A small sound classifier, trained from scratch: norm layernorm.
Rows from block 2 of a small sound classifier, named by matrix and row number. Rows with one number belong to one neuron. Each number is 128 + 32 x the weight over its row's rms, rounded and kept within 0 to 255. All counts start at 0. Numbers have three digits each.
Before each neuron's rows are labels from the 100 clips, of 14976, where the neuron reaches its highest value: "responds to" is what is common among them. Only what is clearly more common there than usual is listed. The data: telephone keypad tones over noise or synthetic speech.
# fc1: MLP up (model.blocks.2.mlp.fc1.weight, 768x192), inputs 96-191
# fc2: MLP down (model.blocks.2.mlp.fc2.weight, 192x768, transposed), outputs 96-191

responds to: number of keys: 9; number of keys: 8
fc1.212:188100099121140196195088172161118119129086097134131115148099172126074155142122141115149140116077134128120147117081149037177145255139119119079073199128142145129121104179136106103142178173072147127127104101131115113112184146100142124139108129112052123127114147116124101097184143125152132107
fc2.212:096116136127114125119146109113138217109155162126131134029142111136074128113133164144083057136119150164134191098144120147075123143072076162158130189158165106086128116093111136070136172084129139127090076069158108163171113121148136118074148084125135105194073077095131091166184159110204175174

responds to: number of keys: 9; number of keys: 8; clipping
fc1.227:141131144136149141191131097109149134114113103190167160164139215148087190083086139112147142123114105091147159140103163109182195145098152159081095106182150116105139085132131206126164134125163139099165088132128115113148210151148145089111159133102124072123128140133149080134126171127125160067
fc2.227:133100093129103095075115052075134136094100125190131200122135082200118109157142150088151093184155121092196128081146091098171137141116175150088141164154115107130126137176136168072147118124124109094149088095122114065182053117140157111134146123160134090135097122103112145111159108082093086126

responds to: number of keys: 1; number of keys: 2
fc1.334:181098078104130181132063063150140080116057115102156128139107174132105160159117152087100066137134069126129130063139157160113152191147161114099134067113126155092072103147166148114144147136119145146160159124183107153115142150122142143127129077141101141064159164133194110135195163127116114131
fc2.334:125137089064121169106115142121104130120148102099102118174111131090127152146078101101159157089106112137105185144165112147090093121139120140114172156099158106073109090193135132191187143127162146167082174107127055124142192079138117105112156130174164108161190121103195131073161109135077158133

responds to: clipping
fc1.165:147069107118127124123099133165144081124086105094129132148126099140139120193106097059116080130105079123186085055094111153103124145171127158085081096072158197098056116073153141118129104194129167119111148097184105113125116132118144127098091095150097153088074169132113107092154145126142075176
fc2.165:100103113113168168152072158095064131135155112160138057119148163088153166172135121114122122113141106104097196154170184128085097151097097107178041100153182102178094090092129123096145036141120114186184111140196122110136107072136124111074110145195155192169167139117184120079156107150121124158

responds to: clipping
fc1.748:176078116126117124115146092141129109115148116130158134165125171139095139151144134121100071108099063117121122099085128166108110153122142108090128157125151138164106123059124103150149160153189182059154151095143077110117124157055098087119181052152101078135117138170145079076200165130172102108
fc2.748:101177125129169126207120139098142120156133146094157120182140189040146121092089085200123122144121060157091102136058172130107075159185138138133109131119152127123169116181134144182115125137115119107165185171120104164095119113088113143188124159068084112153150116131137123140145101128142083146

responds to: number of keys: 5
fc1.287:161064121133119191167045098123091141174165141103091104162088144112163117118151182128131134119128149127097075098066095136127118142142108082107095126133137112166110138154109091114141119221194138102114135047125106136126105170155105124087120099143144168079108143107075096110185107103164107115
fc2.287:087125140125143156154162153156112093143134143141159160109099123063078205149089078146137134123117120115114106166081121115151110139175138145097163155124142134167183184143101128135090145149111112146147122136123165156044157086167076149162135109102084137160178096107094162151122128137077163118

responds to: clipping
fc1.371:128133067133099141102132135136141078127167086149099089178107150166151123145164148156119093095081161106131046075074108138156127137075122091112111092144119109181121128070142139136162092165111201104163180077121077120159166101087091115117166121129112078137103125115075062102192110119128119101
fc2.371:135130129156144170158096146134093086155151137066149143183097145088093187066148100148131102129149115089138113166106087134136153148134190088097116124136090169193120214181169143180082102149125072061175131178149166158077151120096131184207102103118108148132129143117093145145089082111136070102

responds to: number of keys: 8
fc1.471:195123108091147175155096125126125126154072139108113112149148155132091142130121147087125136132111143106094109097086150083128131187126112153113142120132113110142085098117169147108138136171190169168096103081127125163125131151098108191103194158157095123132037153151113083146165111129134068094
fc2.471:150051078152072153092108122149177165132172131099160127098123146119095176155050118110074119158138143142092122152122091119129108157075119160131167096090128207117140148134101113185095100141136113125111139109113153191079128127090107115161060126120127181130103139158107107179188212169100088109

responds to: number of keys: 9
fc1.567:092103041138117146129134099094064078092117120156114084156173163188104166079121129117101155078093105107145080162133126142139104140112096104150114065123106148129098096162134129104170126107140154106173148085139150088120166109096118092140142077121100050087125115168139041173180163140143124149
fc2.567:189081119146115140124080126124161144082163108163122123119180131120118048207178127149109082148133156097140138090131104075158199140121087147122127062114152136103158185180120134094144146131110155085091099108117151058137090157128118179089104158145071103094088165158133101158149102160150111113

responds to: reverberation; number of keys: 4; number of keys: 3
fc1.412:103159143144137117121149070163147108120144131119131142192145141133075099066182153170107069151148101094106093143112106137126134133121131047136101120180152126232141161105065153139197167135203121150161123119117032121158140143160168079147118159143161177096148117055134100120131098137126137118
fc2.412:144142138228130102147168107141118099142120151140160056139103136143105164111168133110123124187140143097124086131086111136122137131150132074109123165103133175165129203139145134117040079112155087124127130165113172143118115132075150133144075089069134162113121163089107161210060124133127114131

responds to: number of keys: 1; pink noise; number of keys: 2
fc1.52:159135098077098165126081072129149077133072121085147136158133198120094181151137155097081088149133076129130137086107144140132125173140119101108152078106136151147068104153169117108115169124173135146153159102160114186132144192076103128153149068138102080131146138144192101141173168116123136076
fc2.52:147151043073118197130080138147107080137140100089140127145084097109148132158053138106145165151146133134113167148183125136126119134117191142099174142088159081084110119153111141185182129093124110204124130088058059121120167097168141096137115139186124129140143099104151083081126145147086121113

responds to: rumble
fc1.420:186158083126061151129130078083164136127086142178123158081148149184113156117142134039121137126121175106103107141103088115093154188160144165131093119098109166100105117137091109075156152131070145127176197123185145067166154128064088155128127113160137143084079161159136100151134080146125120113
fc2.420:116154127156211122137178148145127139135106161120126121128100166168060125124189115111181110101130129199160141159097173100115142086153123150127127120169096084151106107142144181096084145136143228149165195150116143123129189143128144123167164114117130116133183132112122132113108208150106064092

responds to: pink noise
fc1.216:092148076087107166154093138086142153100089116102177128088084137156140134120104150109042127114102133100105095136101108182105160148100156113058115090119143128148089112101144165073140116192143168114108155055150123099154121170081104172105126110155081122099107193093120092153168138107185133143
fc2.216:133153117122112080126149046056191172148101122124087131119148136094148051102124173088089153096129175098098067123107155123112169099146128118105142149118117131096155105107131111117155155142113177123131116132141119144167037113164127172141096169126146100150127121175165120100201132167177123137

responds to: pink noise
fc1.94:121136089086118166143116123082135161147110095132181128097071150164134144142117152116045111120135127124105091127089061173054155131156140125017088081095140164144092093125151157065124125173144152099110152060162126113140135128097093150116110168177103122088118178116161090143198126138178135127
fc2.94:172153116121086135121115132072226213097121105105067110118156103101084070110125122143137159085155167097105086153151119185142183107113144122123121154123095138083099155132142207131119113118150145142134122129133112105111030118155129137141122188121107144118102148201166084084170098148148133153

responds to: number of keys: 1
fc1.322:139160114116064122119111113166201148079129136091128187106133179098173179147100144089097150121144077158172150104045151126127146110168121126127141112102128131104146163069128112129088158126115151126153202123179157113129030142065130169116169121190122108145115154169131124102119147136068138135
fc2.322:136178095140119155087139077103117152114178154116140107147154144190095161145109187080066066071116150120162159108125071186105139093174129150112132100153102132182138163107127147071103145177181187126113131105110184123138185111183155141131120155135181126113107108115124177124133181093070139104

responds to: speech; number of keys: 1; number of keys: 2
fc1.71:212119133134101146186123136153183105129107116126194163143173173120057142136096133099154122140122106113154133056053149142146129209098166168099098155171122182105108051125153147125105081178091118097140117128162077084135090181123143174120115112129132110124077156175136120105126144146119163069
fc2.71:108149082152138131113167157131137173128060118145117169102128131132121091115103139113176105123125128163158134113127112111187080113115093168098129148089146082067112126069084120102133131081147164139075113061083143097153102134180110081088185180147168121134099099092119123113112209141127141156

responds to: mains hum
fc1.201:117161113094140128163106150162153113157082116139139137101174157190145113190120131083127125145115153110165095064118139141117106132153123140112111088087174127113095101108183148133107076115184138059109137103143154161115147117134077100113178116114081118117116163094119093132147142105144107094
fc2.201:099100129138047112146132155172156068153165124070208138182162164094143146112180130085082130123156106134090123133102110066113127119098128089148114129059109184149158118155153122182065067087137061094135157161162157131128084127046153150176087157092101169068140196090158093140113140153117178126

responds to: clipping; mains hum; number of keys: 4
fc1.364:146125101084123171152129131152141148084127168119172111065111120096157130086084167128116177119144128165148124212086080167122119149134135126119099166148152145092088145171100167073110163169127156132118111110146194085116151157047185182120131105134097148160130153121126149132098065131141143155
fc2.364:106084136136108139194166155172160141172123131126120128141109171068138191105118096143126139125113135099084114151096138102140112164130106112173090095082160191133136123143124086207122108063116111179101174146110091160044147109123170126108099157080108165186147103105161121086175158096140137168

responds to: thin (high-pass); reverberation
fc1.324:147095136137051166128155127086151100148090111162109134107137148164101163146129140062104160137150136092087131115137070090115173140119166171099132098078095155076113111151111152031109141122127157132096162130173182064151141148126113149133100086130163098087038209121145146156132115124151134083
fc2.324:101148137134209102130178098185127122134117149112107111114088139165057128093144144132167128088093144204172166165125152097101129114163096148104132127157106087138117072147127152090073142113136221160114165134113139138123154149133142124138153126125100105121166105114125112064124226116108137107

responds to: speech; number of keys: 1; pink noise; number of keys: 2
fc1.379:102197123139131131105106081155141137113126106132116156079181091140117152159067117095099130112146088135193108116180148122159198126182106146121105111142124173075096149083155130142141101120080137095091140137144108102153176152143124114108102079133078138130096143123112108129121117104140122206
fc2.379:124166088089186128110117128103182167156109086098132142111086142163134163153062160114096139115131131170153179139175146131160137092141124174112138121113144065119101105137110115097177154148131144114112157096081104120156179091154126070109171150176095127125143097092111123044176227105085128113

responds to: rumble; quiet level
fc1.716:159148097090105178149097104087201178129079110140172082103128149152181125121137187086076147115123128125144071135126087141101154158148166097081113112104135125122073077133130153049140103131129117110118153074138113105129114137121105157116161098167127137075117177131093094142142105096155131145
fc2.716:134132129155118087148151132128109108160116115171115148185102108165126151156188153129178111112133147107102100129106151084120143092175113111078158093077093178168118135169174144101111113112126160134140151163135133112156164117114133145126099157123231129122139155104160142104103156141069123118

responds to: mains hum
fc1.729:165176137140135122172151139126154151124081114128144108119153171185149145185140119064133096137132106100142153051080190119149174133134121171105073107099132145142142147121134157114114166104195126087099106150171109173134128137074122108113155094114117078146080115072160088150123141154135155089
fc2.729:142140122161150124092136108055119070095129076088089124151144154080127089185113172159129057107140119157159035061068169102115161060135143158114107148099136116110116107158128143168109084207115151160140162127113155151157100189090137152140103142121096141110181172139158158156088150111093116200

responds to: thin (high-pass); reverberation; white noise
fc1.354:145096157111098170111179075107138152141100137157175150067123139117105109120139198064106170141109146097137077164115090084060116143147146106109123160082163147108079092117099163132091104190089118073155136088165157038124145130135109121145115123122145188116122205091096110103143060116156126133
fc2.354:134103143142167105147203105194128093169157118129120089128101161122109115095163145146127126119091167185111126137114172096164109101124124108137175107095137115130118028144118119155094157123126201204135168171101118141106186157127134173142144110100101124127195124118062128061086225113114084133

responds to: number of keys: 5
fc1.767:104167127139144159102185063075106137139104111080093114175171114157138052077126111155076156132120119074061121160091072128113053129141092124097130105180107115166107143103143151108189079145130124144156095090105141086120107089112065131130122167250076123147126124137145106174145070085105090151
fc2.767:156144097097121182130096112109130162080169123103194164139101139084143126150130155128086082107144142082105131113147121138116099124113109075132118171161162161095115120097176167137168116190097102110140164139138176159146076125091181113166107132126147169134153190145164142231156167107153160128

responds to: pink noise; clipping
fc1.345:133100143127086134129152081168124096076156126162130139159150144141100140182162147157099075103129038130080127142075129167102089178093130099086087108131178107184124138085087115136148189162158157060163143107148078107112157158082146119070108107153117114148130122143162113058220151118149116092
fc2.345:111168171176209126205166111116166125140113142106164090168126186062140113108107113210138120142126056100097047145066127133102116137136128105117125120118176135136133133161176120196087138140123112134160192155112122147113113154063110146207127113022124138176163189111139127175111078108134103142

responds to: number of keys: 9; mains hum; number of keys: 8
fc1.384:075101108120167208167139130136127137108115093162141140187096149115079146092114181128143143122127140109120162143110148112149190149126125103097115131153162134129144115173123112117160159158086112151139081093156117105082221105079142092136133156089068111163121118143126092142175165115150172129
fc2.384:105105123155085110076137129119107116097141177158125173101117094176047132176168144102116037156153149144185163115129119125152143196100082165128091114179117130133163148139093133083148130131122127131107097103173125066170109157144132123079134150176126107137115070122136122166161174095135158109

responds to: rumble
fc1.171:186073077132140135094062125125105094082133089108106110173074155127105101119152147145123103119117115136103098093065068111120135191137122078122131145120155119184104132084114100138153165193134169078131152055124087156122166146103132122113123060151117097116117139126087080065222112092146110097
fc2.171:105183117132172126176145119121151112138108148112134094177125182030121130113090108201146101140131081137115100138058143128127074158188138099094101128140143132139147139187156118180101128139085098107148141172122149125060142148081103131194130136079086155154201142149116139192137139147091089082

responds to: key "8"; pink noise; number of keys: 8
fc1.173:093078048100111131072058161122133111108112134173173112146118137151094116123145150117111176148103143133205096131102135123124092111111084084133165117094157123130102126161147113096107140140084135079193198104121167125123154136082119129093104052113132104145183145138097092142150158120198103102
fc2.173:141089132156058131164115152125163114146133148183100202102146084108150102212158088137153090147096146102118121135115119083176155121098131171156114065122124185139155184169089094108137154141123140125100091118139170093128159143074108174104120140117128108135097142186142107163145062137155064169

responds to: key "#"; mains hum; number of keys: 6
fc1.358:148153115133176144118130123115136131140089111130148116157141205137132155183168157111138076156112107102149131075052194104152168153124131137114077154109172126164125109130132168138137180131172120099117130125153079156142110146059136127112162102116143071131097133102126070127111141130150147092
fc2.358:078154086149119082082142125051140106125137107097107161163151168056158108137114152174144066129103125158140052055081102145109160066134098136158131130099165123072135083103096107140113086165094110166134128113099119115158086159089086192123106180148116135128196184124104147177110112147136154137

responds to: reverberation
fc1.177:161109140077069193081089064069095129135102118090123106071157111140131135120132212059120179152138174128120114115145119134093160135182136144132130126071113149081091123147124110078094133148151155119110205120177176083147121137080109145123127098171149135111086173115112125156134111113128109126
fc2.177:109108113112189138149162099183121100129124162116144110133085149166054163121166126145158136120094105188124179171188161080128116137113125123147156128153127077147098117142127129111126133118123211164169149142133140135122144129110152114159157135148117125135173104125097120087143196119078109102

responds to: reverberation
fc1.568:199217117106117151142160106159136158121060117156124110053147094128164122134158187132092129177131120156135080203112128099088140137132152103157125193074151122155134119079085167061114122145139137142136141128132119153149060138133162192146172136148176164110147132161092134111148116129101124132
fc2.568:207169143085202168062102138137109154063086125121171099092137105162144118134109144112162165141128110148139134154180074187148085137057125126174133120126156111153104141087101154109152161150132105133118064126181104131183148179133093107147158102164123133111064120126085096134136093163147114134

responds to: clipping
fc1.112:114077103138143145127087135144098132121152151077122122170111118084112096150151156138121080128091154091145082052059071141161105173142123096103158155147115129163102122116149084131148077168144162123082147074117079164104118115125093090140159111123051087129102143161100053084202106114142081127
fc2.112:072126127138110112139091160138077098150163114149151148144075180096071207088080052156104121118113116118149128158115141076127093158178150126125109140126145171152133165102097120197093108156083109093109110116096153148039143122096080149191101089094088128176163077115129147142118135129118115129

responds to: number of keys: 9; number of keys: 8
fc1.470:110162111132133149098122114129149154136077135147114090159184128132131121134121112116123150130103144103098102055115116120129075148067094134155127062141119100152086116075211156119135061158135144112080158130121134121086118104143039127132157165178113110082048158132092096162154119123104095124
fc2.470:135065081155153136150105114156145137166163146115180135178127188138150165099130135127060083134200091132099096146088108114172117124096169091206132104133133171186140162103141150146083078143096103118132173153117195159138088127068156163176073174096171157129129199129106135141098103102167045136

responds to: rumble; clipping
fc1.554:177141070088105143142088113151175110100061097155153092125105163115103134101082160109123161125117076162132089177106075124099113156124138108135081162150170150114040162134121152085140137166107167105165165056161160098098107128096179146174139133137095128137130170146116093142154170095142106128
fc2.554:120101164119160190183127126090121137105118150113148087143157154073162118180153104187166088084153065136107082102075160111115141121102192128165119097119146176111116133183155144173112094131139170098180171127137131111102116117131143183171119151065082154138118187138163176179104087113181081134

responds to: thin (high-pass)
fc1.506:163115105110107163146125101106159104132103115168144157121148124163120141153101157074053110118104124103151065121124094153083157181141157128084103108103158187108074108096155122102147108171119186096120158070184117088151147164114099117130116090166065112089102186138103079120159143133170094151
fc2.506:135157150166171153166171148041132175133138103126073086147107174092139109153158118107182121098141149118137095123116165112098119107177073128170139096115120131174095109138134188131114140140146155115171242153143074094146174102162131165054117119119199127142121132148137175074138143198134159080

responds to: mains hum
fc1.37:077116067139117164169071136120092106145154117116092113136107141119111173173143151136047094097090161122100085125105154160129121154122123117111090104138112090136128092152122149076146139215140207147131131074103100137163142123095087135114073099158023078098143137098161135153161107106172137166
fc2.37:038130123143104100114155095154070092172144158146116185092070140105055138141122150098148107178092194122187098139105126119156094142110121234122143129129127132170155128133067100131134096148118195157089107036150141128116126102126073167130129102137133021211098082151123130139087134111131131118

responds to: rumble; number of keys: 1; number of keys: 2
fc1.439:140164095115083143226134071114141107103076105105185117139177197153099160152118130109106082131133058120120137098090132167104193136139125115106191080147102169127118103130146155131131100152148123115168133159204096120080094180138091147135141143110138076107111123176143117149157173147117132086
fc2.439:121140141138125136171165140148158105138119127089114101181106152098155114154101110137186140149134119117084112146102121110134057127119091152114136163087168137052136121194161117201109167131111138152097168122064062125109128093114139143119121130106150105177218088074121086115112104124053146132

responds to: reverberation; number of keys: 7
fc1.576:145114106125146167167113089106163145126128142136164069166089133087076179048123136075091176132052123096100093170100171133132130150150155122117128119147151120144128110137200107102171174165131118121167136100129171112129147131099092140133140186122129120079112190204119093134137131143100099182
fc2.576:139124097166124107124163113176159147177044104139117118106129065136143116095172160128154160146119194119125141116179100126119116112138093127109139138089120092146143140038141060103109170078108144142108114113074114152120104144120156128071105161140148128130070115119144104110146170152145127111

responds to: speech
fc1.343:148115077064151131164107124127110110076124137140126116149119086099120111087079182106132191145072113108119028185086094139118091168124164087147067134102156117127095143129161136155143166125144149089147153071121184120133103149109149142152189113124118168123102199099092104170122106107159097135
fc2.343:140085138163134116174157124135194080151130116160151117139134135065167098161132116153106065171150170118115086075070114095130152121162081105189174109110171175123128102176120110137150117111081143126151154125095126132130106124099119197078103116082084143118164198156140146134171126144164095173

responds to: number of keys: 8
fc1.330:131119096110094145137105101148117148095169137158172078144117190162106157098149152115095142133104103141144101157063131164126130105153116099123157095118152128146114102095151143132126117164090154106229170128167116059154136143097132084140083090117133061093161150178080083124142180146142125111
fc2.330:169097126157108107145114125182146095148126117181077163138143092160141101176158083113196144152127149094146113124125087061198174116120144126136110049129086178148195183183098095106135166156115125106132105147150132100113120152084088166126127145142088117091101146140132107143153088141158089157

responds to: number of keys: 5
fc1.421:171129085128076108132122161142138157109100143136141149046147132171124175209149122114119108125114166167178146049135149169129145124152161142091096119048138154102119108109126129109076178115116157148098135151161130181161116171089124113124078096114113145149144138148182130103124117128172167069
fc2.421:120147149101170158132082155098160095111146078059179087120124150088120112237113139147109127109117126107129092107115208081112114049111140180143148122122152097114164092133153138179158147220134166143152173101130145143146154145104137155154108144086095141152179190127187158168098140124139135151

responds to: key "#"; number of keys: 6
fc1.442:136169118133174129166155086125129140156150120187125121142145170157170169184171158119125085107101104092146144076100151120126099143149122144107070109103163103160112128094133139109129144125196165083115149151148099148147144171083112122110181079109133082117087128108134083108143137143161122108
fc2.442:072129108156076069129176137106129112121125115095108116160150178045157114110124135151096062150117115165138052077065106131066137097174082139121128127101163116113126069094131099150108085141123124162123130114092129147111088192094135153134102160117117143144215157090159136176129103075119145147

responds to: reverberation; number of keys: 9; number of keys: 8
fc1.262:219218109093092142120124126142149146150068143142181167090107083131132109155145144134067110161138122160108121165136072142087154121177140096061167180092149133171107125141147099037121123147132136146127161146152119163147097112111129203141154103183132147123151140133135127144188101151125110094
fc2.262:192157115079161102059070116104155137114094145157200156110128170148135124144098140074125121163137152148146191115170074164121094146051132122202072154177142114182100084139102161080175131160133119151136081100169113161165127164144124084109151099143118125131119131104111082141157148146126114101

responds to: rumble; number of keys: 4
fc1.661:144188142150122117086150136070130152176117111077122112149148134187165123071125088161089131131079123078078145159153119120122107127155124123106124108174085123155140121096206137129167099110117110150133100112115116127135089122142000135118083212235121075096140124110146139184111141156119140160
fc2.661:178145124146081136158099146126052103114135138111157102162107168118135121137142118152117078156170104129056143153149155178117127174126140027172078149156149149092109142079204153145120059082117073140101129208129149157128135168115178107125113055122153200099120193113123121157141128077131155126

responds to: pink noise; white noise; clipping
fc1.645:114142140111105149140175039156143103089149094178132162146130117130136133128152154142105095148148064148102139158086116174096120169109129158058086086145211137179130157141096133113155144141140159120177122106154100068150135146119151119100091133159157128120119123110185121104167163139120126121
fc2.645:113090139190141165178175166126153134131131095092147104149081141112141101162154097169136157152124093076125026132068120097097152130113116119135163101112172192138096145159150130144078082161094128163159153125113087117118083152055125161191089135047163134154135169107116129188118011165152097208

responds to: rumble
fc1.234:123178121100118134124134128090120152132133118066135120113130133169152139062069106153095188132104119088081092185097133134130119157142153124125074111170114147107116116120171188134172138112127131181178091091104196086138102111097072153133123186242115099107137162124143145186103103132149110126
fc2.234:123125161100151129139128139069143130098120172099197109155122172049134101152137107175138075115139126103115135119121118129115117174145079078179092147150173143081116108146149121174151074103096098095131164136126127112116109147112134122100139113118091158172154143123191144161210153119158176137

responds to: number of keys: 5
fc1.168:153125062133129147117072159118132103146118124083104116178139124156114105107148095152129110129105155092073072073100104088153087170101132093127143107153085118177106104140135139129154093164125150097079166076106090159100117113097063163168126169195112091092083139096089069144190101099130092105
fc2.168:133133098114112153118076128142082092179181105131158150182074172099127234097104096143060095112149117072100129123135122098144119156146169089123092148124112163165139166118103164151109116180106101111141109180147203164064129113081125132185096139140159203129182138097120158121092144124106132128

responds to: number of keys: 9; number of keys: 8
fc1.148:147117101116072142126116154131164101131093140092152145116160101135174114137117124115077123116129086152149135155073143132128168129184171119110122113086113148114089172116137147106122141180155153159109183086227142117152067160050118160130172116152148151130097140176103117121190145174105132204
fc2.148:138177138101111077093102128116122138072080145088189084133085144173139108125126121105140126092127142159132115162167128152070138170089086096165103177126176097146108139117125123092121107141159103117107112122132147084129097145124113135128175103133110147131072107141139115170168119132150157142

responds to: reverberation
fc1.235:111124137079159165099132044100161182120096145167087078105101113076088149079085120073095143152101064070119122131118148117114103120112108159133141113162131078121105136124178175100118169158117163130133191113138146077155139106100115166122164158170099148084085171179148101141163160093104103151
fc2.235:133085135142102123102094122153170123145157120120167068189151118092116136113107156111104132147153093158145122130122158067123133130100191111109184073160074140169162177150134116148077108135104122100197153153109172103110129097112124133183083137104122118115189201185097172184094108099090109102

responds to: number of keys: 5
fc1.98:139116092131123136156119142144145171118086149181157138060113145169132185202162125126133091118140163150178149059128134165140157132114155148116087161058130164116129138142103117102081208116139166132069107140126119202139174120060139129126112090109102129127124131120195121108116094146170169073
fc2.98:097154130111132089117110130034125091100122064059126103131126186073103125197134127152118083114117103139123078076123185114117131093131163143158128149140198097097111067101160104161166115195146150150115132125105147126153118141080132186117118149124133148155196172121164160157086108084123125167

responds to: number of keys: 9; number of keys: 5
fc1.175:151142116137055140188091171084147145128055118077117132090131169175079122102114143033107167120124145104110115110152079121112105193091150160088161074109074188126087102029169105127130070134082160137154107149141164065092155173187077116137073162129125122105105209114113128175136100143139114087
fc2.175:127123127174188107150185148184089113101144134155149140148099117194084150099197110096161144119169137172138142194147136114161105120105103062092155124123084072194132125144187119073060112082125121115146158192145144159108108157104169120155141154139157146115154143107053106099134211127142069106

responds to: clipping
fc1.386:108122164136192153110153129163133150152109125145146088174147126081153079183194117101149064101148091071128120033099183052175145134142134142134149155138136158199126134138125133165141147125193113117096138118143042172093111104087125147127163129111125146125135137115121095088123078140111136050
fc2.386:086161157210161115129182133070172114120104125155133111126094131138121084110130179163176063125111143129132043071054135128131127079154078137166143165147179109093155135136088108105055125196125130153118123088120169110132110170125091189103106150094146121183196114153099184210076104127131136115

responds to: number of keys: 8
fc1.130:139124150143127168084113076183147136205094128108152112098118161118159179171147089099076059166151120103103133103121137117089113148135118127094116127122087123169136150105131137097116140150222181132086140114146093190125116127114127147143190158194073158141098132109186109127205101179112128095
fc2.130:153138135114138120087065124051112132143157157128186167090108174097098111162068171150058092179133143179142153092084109132119148200084117189148116177164151139124148107142094129095120120199144147147108113068113161144170111138100131119144052143137113115133178114137136127215135138121131156091

responds to: number of keys: 1
fc1.294:134101081108127152146128085099143113130084118100145123070080097090112131098126159173090155117122144086071093217154069163082112150079138105102122109134125107125152147163116058093122155173111128129051110135144182128137078116124103147128116174163073161142142110185177145136149092148101129072
fc2.294:057169066081068176148085165179118113150171068121126154123118119115124157092134139117111152124100136074152177112172116109132127141164112136147094151102118111151145098066107116144177138139128137117131130131079119168109118113131165101080122137133189169193149115135108149072163115127159157159

responds to: thin (high-pass); mains hum; number of keys: 1
fc1.320:110108132135136163214160090098119107113136082081162183156105084114178125073103143156088155087132135106111078186109097193116151118126152104113148102136178097111118079187115178103156129179163167084147129091137127092122127166110146144152115134123127140117166126126130119138105115059143132163
fc2.320:117113120142076149192078115116153121153108119136170115089135159075088142166065095150137147192171154103121084049110187135084136163164084129193154138115174115124133150156135110099139166188085144210151148111139129141131126119091130165148108125081145101081115133161177176119172086134081066134

responds to: mains hum
fc1.437:144147117113151120160135145123117151163103086175118117099156131194151130168135124087128138110108138097174100069117096143111095143149098127086092089100157140135081131077170113117115081118171134048112129115139161140099131151124070081111178083102105114124097156078115063153149133122172080112
fc2.437:105110155131059129149124144124133087129181104089176120198140182065120164126130139122102100112167107126092129112066136084112134133128116080113092143067140179144141106129169106185070069098154094150150177158150158152128121147063163149177086122069113164106174179097143136122107161125148150147

responds to: reverberation
fc1.26:113117148115112138117140052138160121103169090169135118141116162072165138122155143130113102100137048174096131139059127146126159147115140166105117111146190118190131152151125120097164158129115143079185150109118096055168187123066131140105100095103117126078124137123153111117161118118125123111
fc2.26:154075167174193123173197221118150113122104115138148083143102109114134146137146095151182142154169077108102017112065154102111180113137076101147165122132129153126121106126148124120092104159098104130125127147100108087113113140112116196195143099062157129141134188092121136178146053146168145141

responds to: number of keys: 1; number of keys: 2
fc1.696:173101102084077169140083050121157078115056138137124112147163208134099174163124168084096081149115052111097143072133145142135138166115144105082137068112150186118067076129149139103113140124160134150138140134148121164115135141125098134138154076116131117096124150131213105133184149138127130087
fc2.696:133169089091147156116144136157073087114129108091128087147092131129096187151089124096142149090104153141123178158172118145126107143136144145101178156075154093074145131159122129176135157122129173178092121114101092129102166103155113102167123145197105146189181104087163121082113146146059120117